{"model": "image-text matching model", "horizontal_flip": true, "encoder_arch": "efficientnet_v2", "encoder_depths": [2, 2, 4, 2], "encoder_kernel_size": 5, "encoder_expansion": 6, "fusion_encoder_norm_position": "pre", "residual_init": "zero_last", "shampoo_beta": 0.95, "one_sided": false, "grad_clip": 1.0, "lr_schedule": "wsd"}
Rows from block 7 of the image encoder of a small image-text matching model, named by matrix and row number. Rows with one number belong to one channel. Each number is 500 + 25 x the weight over its row's rms, rounded and kept within 0 to 999. All counts start at 0. Numbers have three digits each.
After each channel's rows are labels from the 100 images, of 14848, where the channel reaches its highest value: "strongest on" is what is common among them. Only what is clearly more common there than usual is listed. The data: drawn small creatures on textured ground. In brackets: how many of the 100.
# convs0: expand pointwise conv (encoder.blocks.7.convs.0.weight, 288x48x1x1), inputs 0-47
# convs1: depthwise 5x5 conv (encoder.blocks.7.convs.1.weight, 288x1x5x5, trained with AdamW), a 5x5 kernel
# convs2: project pointwise conv (encoder.blocks.7.convs.2.weight, 48x288x1x1, transposed), outputs 0-47

convs0.102:509513531488509536525458523505476460520488452501494471480511479497476482496489475517511547492503488545503504533496497512473506484503559482526565
convs1.102:515481503489523515526500457490506529511495458471472516475477533474449469519
convs2.102:510493505520500490546494475489490505488479492473409492529518482498483476520527507514491437486476475510513495483510511533528493448503485463515491
strongest on: brown (34); butterfly (31)

convs0.116:471527472500496497505495491494508518557496526523531545478480531490471491553503494490489564482474488561485497504536511517475503496461482506494497
convs1.116:523505517435512497496507467513440477523483493487497532492525522534511487484
convs2.116:524469480510470538488496469451517497499492495508495488479476480500439456528515512535491528475510501529561514495489493495483518447499467509505469
strongest on: snail (61)

convs0.60:510536509486517485510527472505469516505467499499540528500543491507482524474482521438527461486513560501524526517497451510470508505487514468520487
convs1.60:446542544513488482488476504466511534497514476517487520475527515494473493535
convs2.60:539485477479531491497482525506528439513485463507485524437473511510549483542508501482508519474477535456491467514484487485495511508509505508532493
strongest on: snail (79); blue (34)

convs0.115:472533505510500521532525543460440501470491483525504525540516494500499474494486508466511492483510510509484527485524500432441499514523530506502510
convs1.115:459528494527470485529489528507520544480459518514529490471528462493482512498
convs2.115:536490513513480511511510470539474560562458485496498492481490441513486512486518475487532498481517484515535496510494493541505499495509530477501451
strongest on: snail (90); brown (47)

convs0.271:522475518494466482535481490440448497502514500503511486522532474490509526490527535528509535520480503474478459501504525530476461467512485526516541
convs1.271:517501520499539457469491467501492499530537474515455498467518480513495542480
convs2.271:524515503485503473521522495512456484457531526468484502516487492521470474491519508563501504498536449536517492481516487492476523512473498511516565
strongest on: beetle (71); pink (43)

convs0.210:523554466528485499461488526508509528484511532519531478511466500454491528542537508501522477487484541505497472474503440486491538514491488492514506
convs1.210:559534492470511466461482551527488510479492494518492532492513514493508502528
convs2.210:512518466522467497514497525473511512490508462521485474520463508536474537482526532502497513474519546534510500492525483490549511564483507480470527
strongest on: grey (56); snail (40)

convs0.75:565504535498460531488503515525474510543518483497487455495477500476524469529526469512487477518520543494537522480544486481489508515520513515526483
convs1.75:535487463480510480506503475488481508522484483441512516479477507451482479540
convs2.75:536478469484489557480512484517455489520492482509499476514497505484518453482515496512471470497524521517540529527496524491495512486505497580497539
strongest on: crab (86)

convs0.147:429515454507487490535535523499511483481505483464502477479480518494481467502499482537500469523503511469487547522493553514466520489489466491495475
convs1.147:504502500515507473487485507485443502496457480486501507550515476526459452513
convs2.147:479494479535494450478473452527526507512488494473512505472500497507534450474511474529478500478469520547520489470498496477507450501461470491503472
strongest on: grey (59); starfish (43)

convs0.258:517456489506502475452520516511504531523497527503502512461537499481479517486489488543500471424472530488509483465515506480453511507478480517532502
convs1.258:499515500510531475470527499502461473503497439490493511526471475509523548472
convs2.258:522525525494541499502493524491521493535490498463506502519471486506521575493471502539474443502468493458521476484529504523516494472479524517479519
strongest on: snail (66)

convs0.220:504485538487458523447507533446525491508495516525490499509520510521525497534515535505499473488467513508446524499512523512527493476530449514509464
convs1.220:434507524524482460491476516494480499479526515532486484530497542533481507499
convs2.220:473520514496486472499488515518522528486554494490492496493529488541481450486492500513488511514477470518529486480462469484493469572530523454505518
strongest on: beetle (68); large (58)

convs0.146:542489501512574492548486500469511510472543498448524534505453475509499518505491498485504543521488487473482489486538512528486475489492488506522508
convs1.146:514508526530516457458469476495497459497506519543517460519471515500504495467
convs2.146:501470520539511473465521499544497483535447532497491471488466529507521524476473508496500544519491484524482500505507499501466487472506545502548542
strongest on: beetle (76); blue (27)

convs0.93:466472479513467495574517497445505472487498517484469511503502476519494521489529536519452543468470493494485532496453489491508509503502503483521509
convs1.93:505546505526500491466484484543525496510537478512487460479521544503474506468
convs2.93:550519515507479485430527502489504536496492494507504493474526546504466515462488518517490481480530503530504497498533449474525515512508493517494560
strongest on: snake (35); grey (34)

convs0.206:481531478471498494562440485513517522471528544506505474486510536500486515519476493519493498496540483509526480528510474482508523504527500482435492
convs1.206:485498549513489535544513527484473526495505492478485498527519504503557541490
convs2.206:466529510482463488502455449518481533485511479490495484464471501504500510529494467502539564480509509526482546513503469487515498517489542529520500
strongest on: brown (46); snake (44)

convs0.170:489512513527525551490491508459493477518515500496484481481498526521483516468520509507471566509478447475465494484472495473483511505524450513471461
convs1.170:549505453496522506502491488503479518481490497496500482464489565512494452523
convs2.170:477526515489453529491539503510522499530507508511504469529501543489502523528513499500461528443532502536505500525527495521490484496505483564536468
strongest on: starfish (69); black (40)

convs0.7:542498472528500501506505527482499499494524456505532521463492460521492521490525471475516515539550500467498546470488515509459530469467515481476524
convs1.7:506511513494471507457480498508549485538487525492447508464476520497477491463
convs2.7:499506500485482500427491499516475443471477491533540534500479519498510497514480481477509559456477500506485506505522482527499496495502458506457525
strongest on: starfish (67); grey (65)

convs0.135:459491488482502515522509538500479488538501527555546548505452505503500487497515488530486523500511524473531515507480438492513507484537503485537481
convs1.135:517476459452482475476495529491481481528507492502499510532471526503469483553
convs2.135:499502492506505498479484516464498505513479480501460508514517548526538455514525460511515513519526560536482530536554504499499527534468483485499512
strongest on: black (38); crab (30)

convs0.211:453480529509488502536496504525453527489509482479471474532497523506491510503502522500498533536507504513502465523484482467481498537450490430518534
convs1.211:492493525482469460525523509487486523477453541473540521486511465511485488524
convs2.211:485547499477485506504519513518479525547506489511501519528534484517488471544518462544473519488504509517506500471489478462504480503492465487500420
strongest on: brown (79); turtle (44)

convs0.166:491480480493539535518528522496513485459513445477509524497515483515471469489487534465514527503533500458442501504476531539468530493521515503514510
convs1.166:470453516505539479482490454486486503518467487497468470493475522525532468503
convs2.166:490492527491453471522524514542508504511529496478498443500504534487527547456496491478507486482476487528543468490543476475491475479505503539519508
strongest on: beetle (59); grey (25)

convs0.218:507461463499479473466508560482509517559515488522550498490525497515531546547508485532517501468503509484532509520482518515486470500493484509495516
convs1.218:447474473486467528500500457503503548489526506485511482482495473480496456488
convs2.218:517486510488476474485472518531492523509488498500511514441501507462501488489514502502570553540515480494496514520497518488507509526539481548548528
strongest on: snake (69); snail (30)

convs0.272:493524513503507559511478413484493517491452499467515539516518477537522480497495459485492487508503503503483500517540497516503500543478478473493506
convs1.272:530506514509522494484530514455448510510484461475496499543494469508533535506
convs2.272:496493495490475463495547543524485466486516497489500496530556565521487491484468517506502557511543502514494510487511515496470504506498460511539516
strongest on: snail (39); grey (34)

convs0.111:484426512507486488492548482484484503498507505484478464554481501492510505542519482529522568487473468488487492501501482527480508495536488509495534
convs1.111:509495497502503524481473483470495484497562496500470525527474518481481448457
convs2.111:516485479514527482543504473473448478427475508505460498456516510498477451500506490494497482475513500514501500514492511461497494526508449480524474
strongest on: beetle (55); turtle (41)

convs0.145:483483543490484482521496517484505518472510513501537458546519504519423488455478517480497483484506483521494501546515491527496537517514467494530531
convs1.145:442503516468508509475514480515478527486507485485532516504534462488461531532
convs2.145:423529465466475480476489514505465469515555534507530491539522539527537485532495513504476514492479501484489516499478481503521500501505523482494484
strongest on: brown (100); jellyfish (34)

convs0.219:509485498528475501504434493521495496528515518495510515520472549514502492530509517541537471480524496522532524521502507459490515438519531463506519
convs1.219:565506475466507532517506478493517469512519490464493496514442507512510506523
convs2.219:535490474523514452491487530456557491493487473465527452462509512469492501502507467496494536530498489522502524514506529521505544476478483527513519
strongest on: snake (93); white (25)

convs0.40:480502529511485510490510488577512510492491518518512503523490553497531504543510510521546465488547492482485523532499504491483476458485463495522533
convs1.40:536482467478515536548501516517499473497451461476490517515489515516494488536
convs2.40:500513524521528491450473487492548496491478488490475439505465525463513524512500483531488535503526470543485527555485497487515508499530500511531497
strongest on: snake (83); blue (52)

convs0.257:497520503529529513521507475492464576486459536475499527448481487506523513479484503484473511513514550482499472524527490488531514511497509477536522
convs1.257:520504522470524527518516501518487462486466506515528488434474488535523490482
convs2.257:494495489505489540493503511514531533508470542477517512515480470494567482490512469482479522500465507441458500450507502471500482495476517494458491
strongest on: starfish (53); grey (44)

convs0.132:502502511480537537555504527491532534493434507497500515507520501490483515479468523487470506512476578523510508511491517527526535496526517490497486
convs1.132:477504447445463521478521512458503486514508470497486508536491479487529511498
convs2.132:478488494516524525497498480486511474451460493506523506489569493504489509528509538492487514505552525511483471531512457469483521504485466473467464
strongest on: snail (62); grey (37)

convs0.156:544547515507474536521462500491514463500520490460520499530479519531490477513498515495522482494540479557514525503521525490541507458505500533503469
convs1.156:476535529493504470495510494470476476484474476479459486506472532480512559499
convs2.156:507510488494502498511475527489514513472455476509500440471492502462539514484521499492476559485475525506458506494467500521425474494505482504496517
strongest on: crab (27); dragonfly (26)

convs0.245:487489507500516504527493444497476546529512475469504493527508523492493526535500498481485512451535506518485510444498521472472492493560518505459530
convs1.245:511522492509452541520490484495517477471540505528500470473487459536511519528
convs2.245:513523529497481524485508535502517540511503526539519456496537475491452473480539500538488502477520486528497510526500469467471493517489458476451488
strongest on: snake (86); white (33)

convs0.98:476484459502458533479506461537475506472471502473484490477538515487489519502523522553506512526506495493517536497474534498474536557482493525484515
convs1.98:507512489484465537474499516500513479492531521519451535464527536466487473492
convs2.98:522533468484500543533498485489494477526584492519487488494466497502482521515485525515468478484481499536473477527492523490515527505494436483490495
strongest on: starfish (96); small (67)

convs0.88:488539501464528499536497496496516527492498504501516529505524453470513465477509530449468540481530499494455491499541506494529474525454476526514499
convs1.88:496500520536523499496490502502436462510479466489534505465487544491515486468
convs2.88:430482518523460486497498501445565515528484489544522534504512459523517454490518530521492524501507500477513476507499506510493497481503495523513492
strongest on: brown (84); small (57)

convs0.86:484506514530526533484504482481497452467491546543520495522520505474499483491543507519480528479478521509499493504492537467467528518514517511524572
convs1.86:496511525474469529505465472459517470488509519492463506523521456470515528526
convs2.86:518518530480496504478510504524517520548520509520528519486460448517501523500527506517532531505559515476466521474511504511512516515497554555507502
strongest on: snake (80)

convs0.180:506524497492515489532512468512500481523480537548509494503549498526537545504555498461546501498500521518500500543457507513484531487473532499483484
convs1.180:555501479489512528448512486504516457483469508526493489506499497515524513447
convs2.180:504509466536519468515485536506513503478512501459533473537520499472515496499477500486476501530517496530561524456455493537498524490556492498507502
strongest on: snake (81); black (28)

convs0.201:509521479460527517468470503474476501507554514505530468540501481465548503527487494518530511492511520512528522516496481497479539493525539500441500
convs1.201:477467524543524529481502539511525506492514477511477478506443500505478479465
convs2.201:527520540523477528529484454504554472491462473522509520526498509506532486515480498483491482508528540479493537491520474472546478502513489489470458
strongest on: black (96); snake (40)

convs0.287:545479525472455511514488482515530479522450465481488438493517482515503526539511488525507500493522511511499510511513446460529513485481507523507536
convs1.287:509481512534465501483519483437514503500500488487497518495456479515509439479
convs2.287:535482526520507490482499495455512486514497512449530475442505476481510527544544501525480493535496509510538529462486512497485496525558491511507503
strongest on: crab (44); jellyfish (34)

convs0.77:468446494522501499518473475501452474535498491501458541459495512534483500525522479504496498470475545516485522514487490480497511545491512551472493
convs1.77:496498484529469538525526485507529528510473446464480517456513499505471486506
convs2.77:473540492489479499487470444514504503526485473537554512522509498491514473475518501513451495485521501552541550490520494506480506524515499498452504
strongest on: black (44); starfish (35)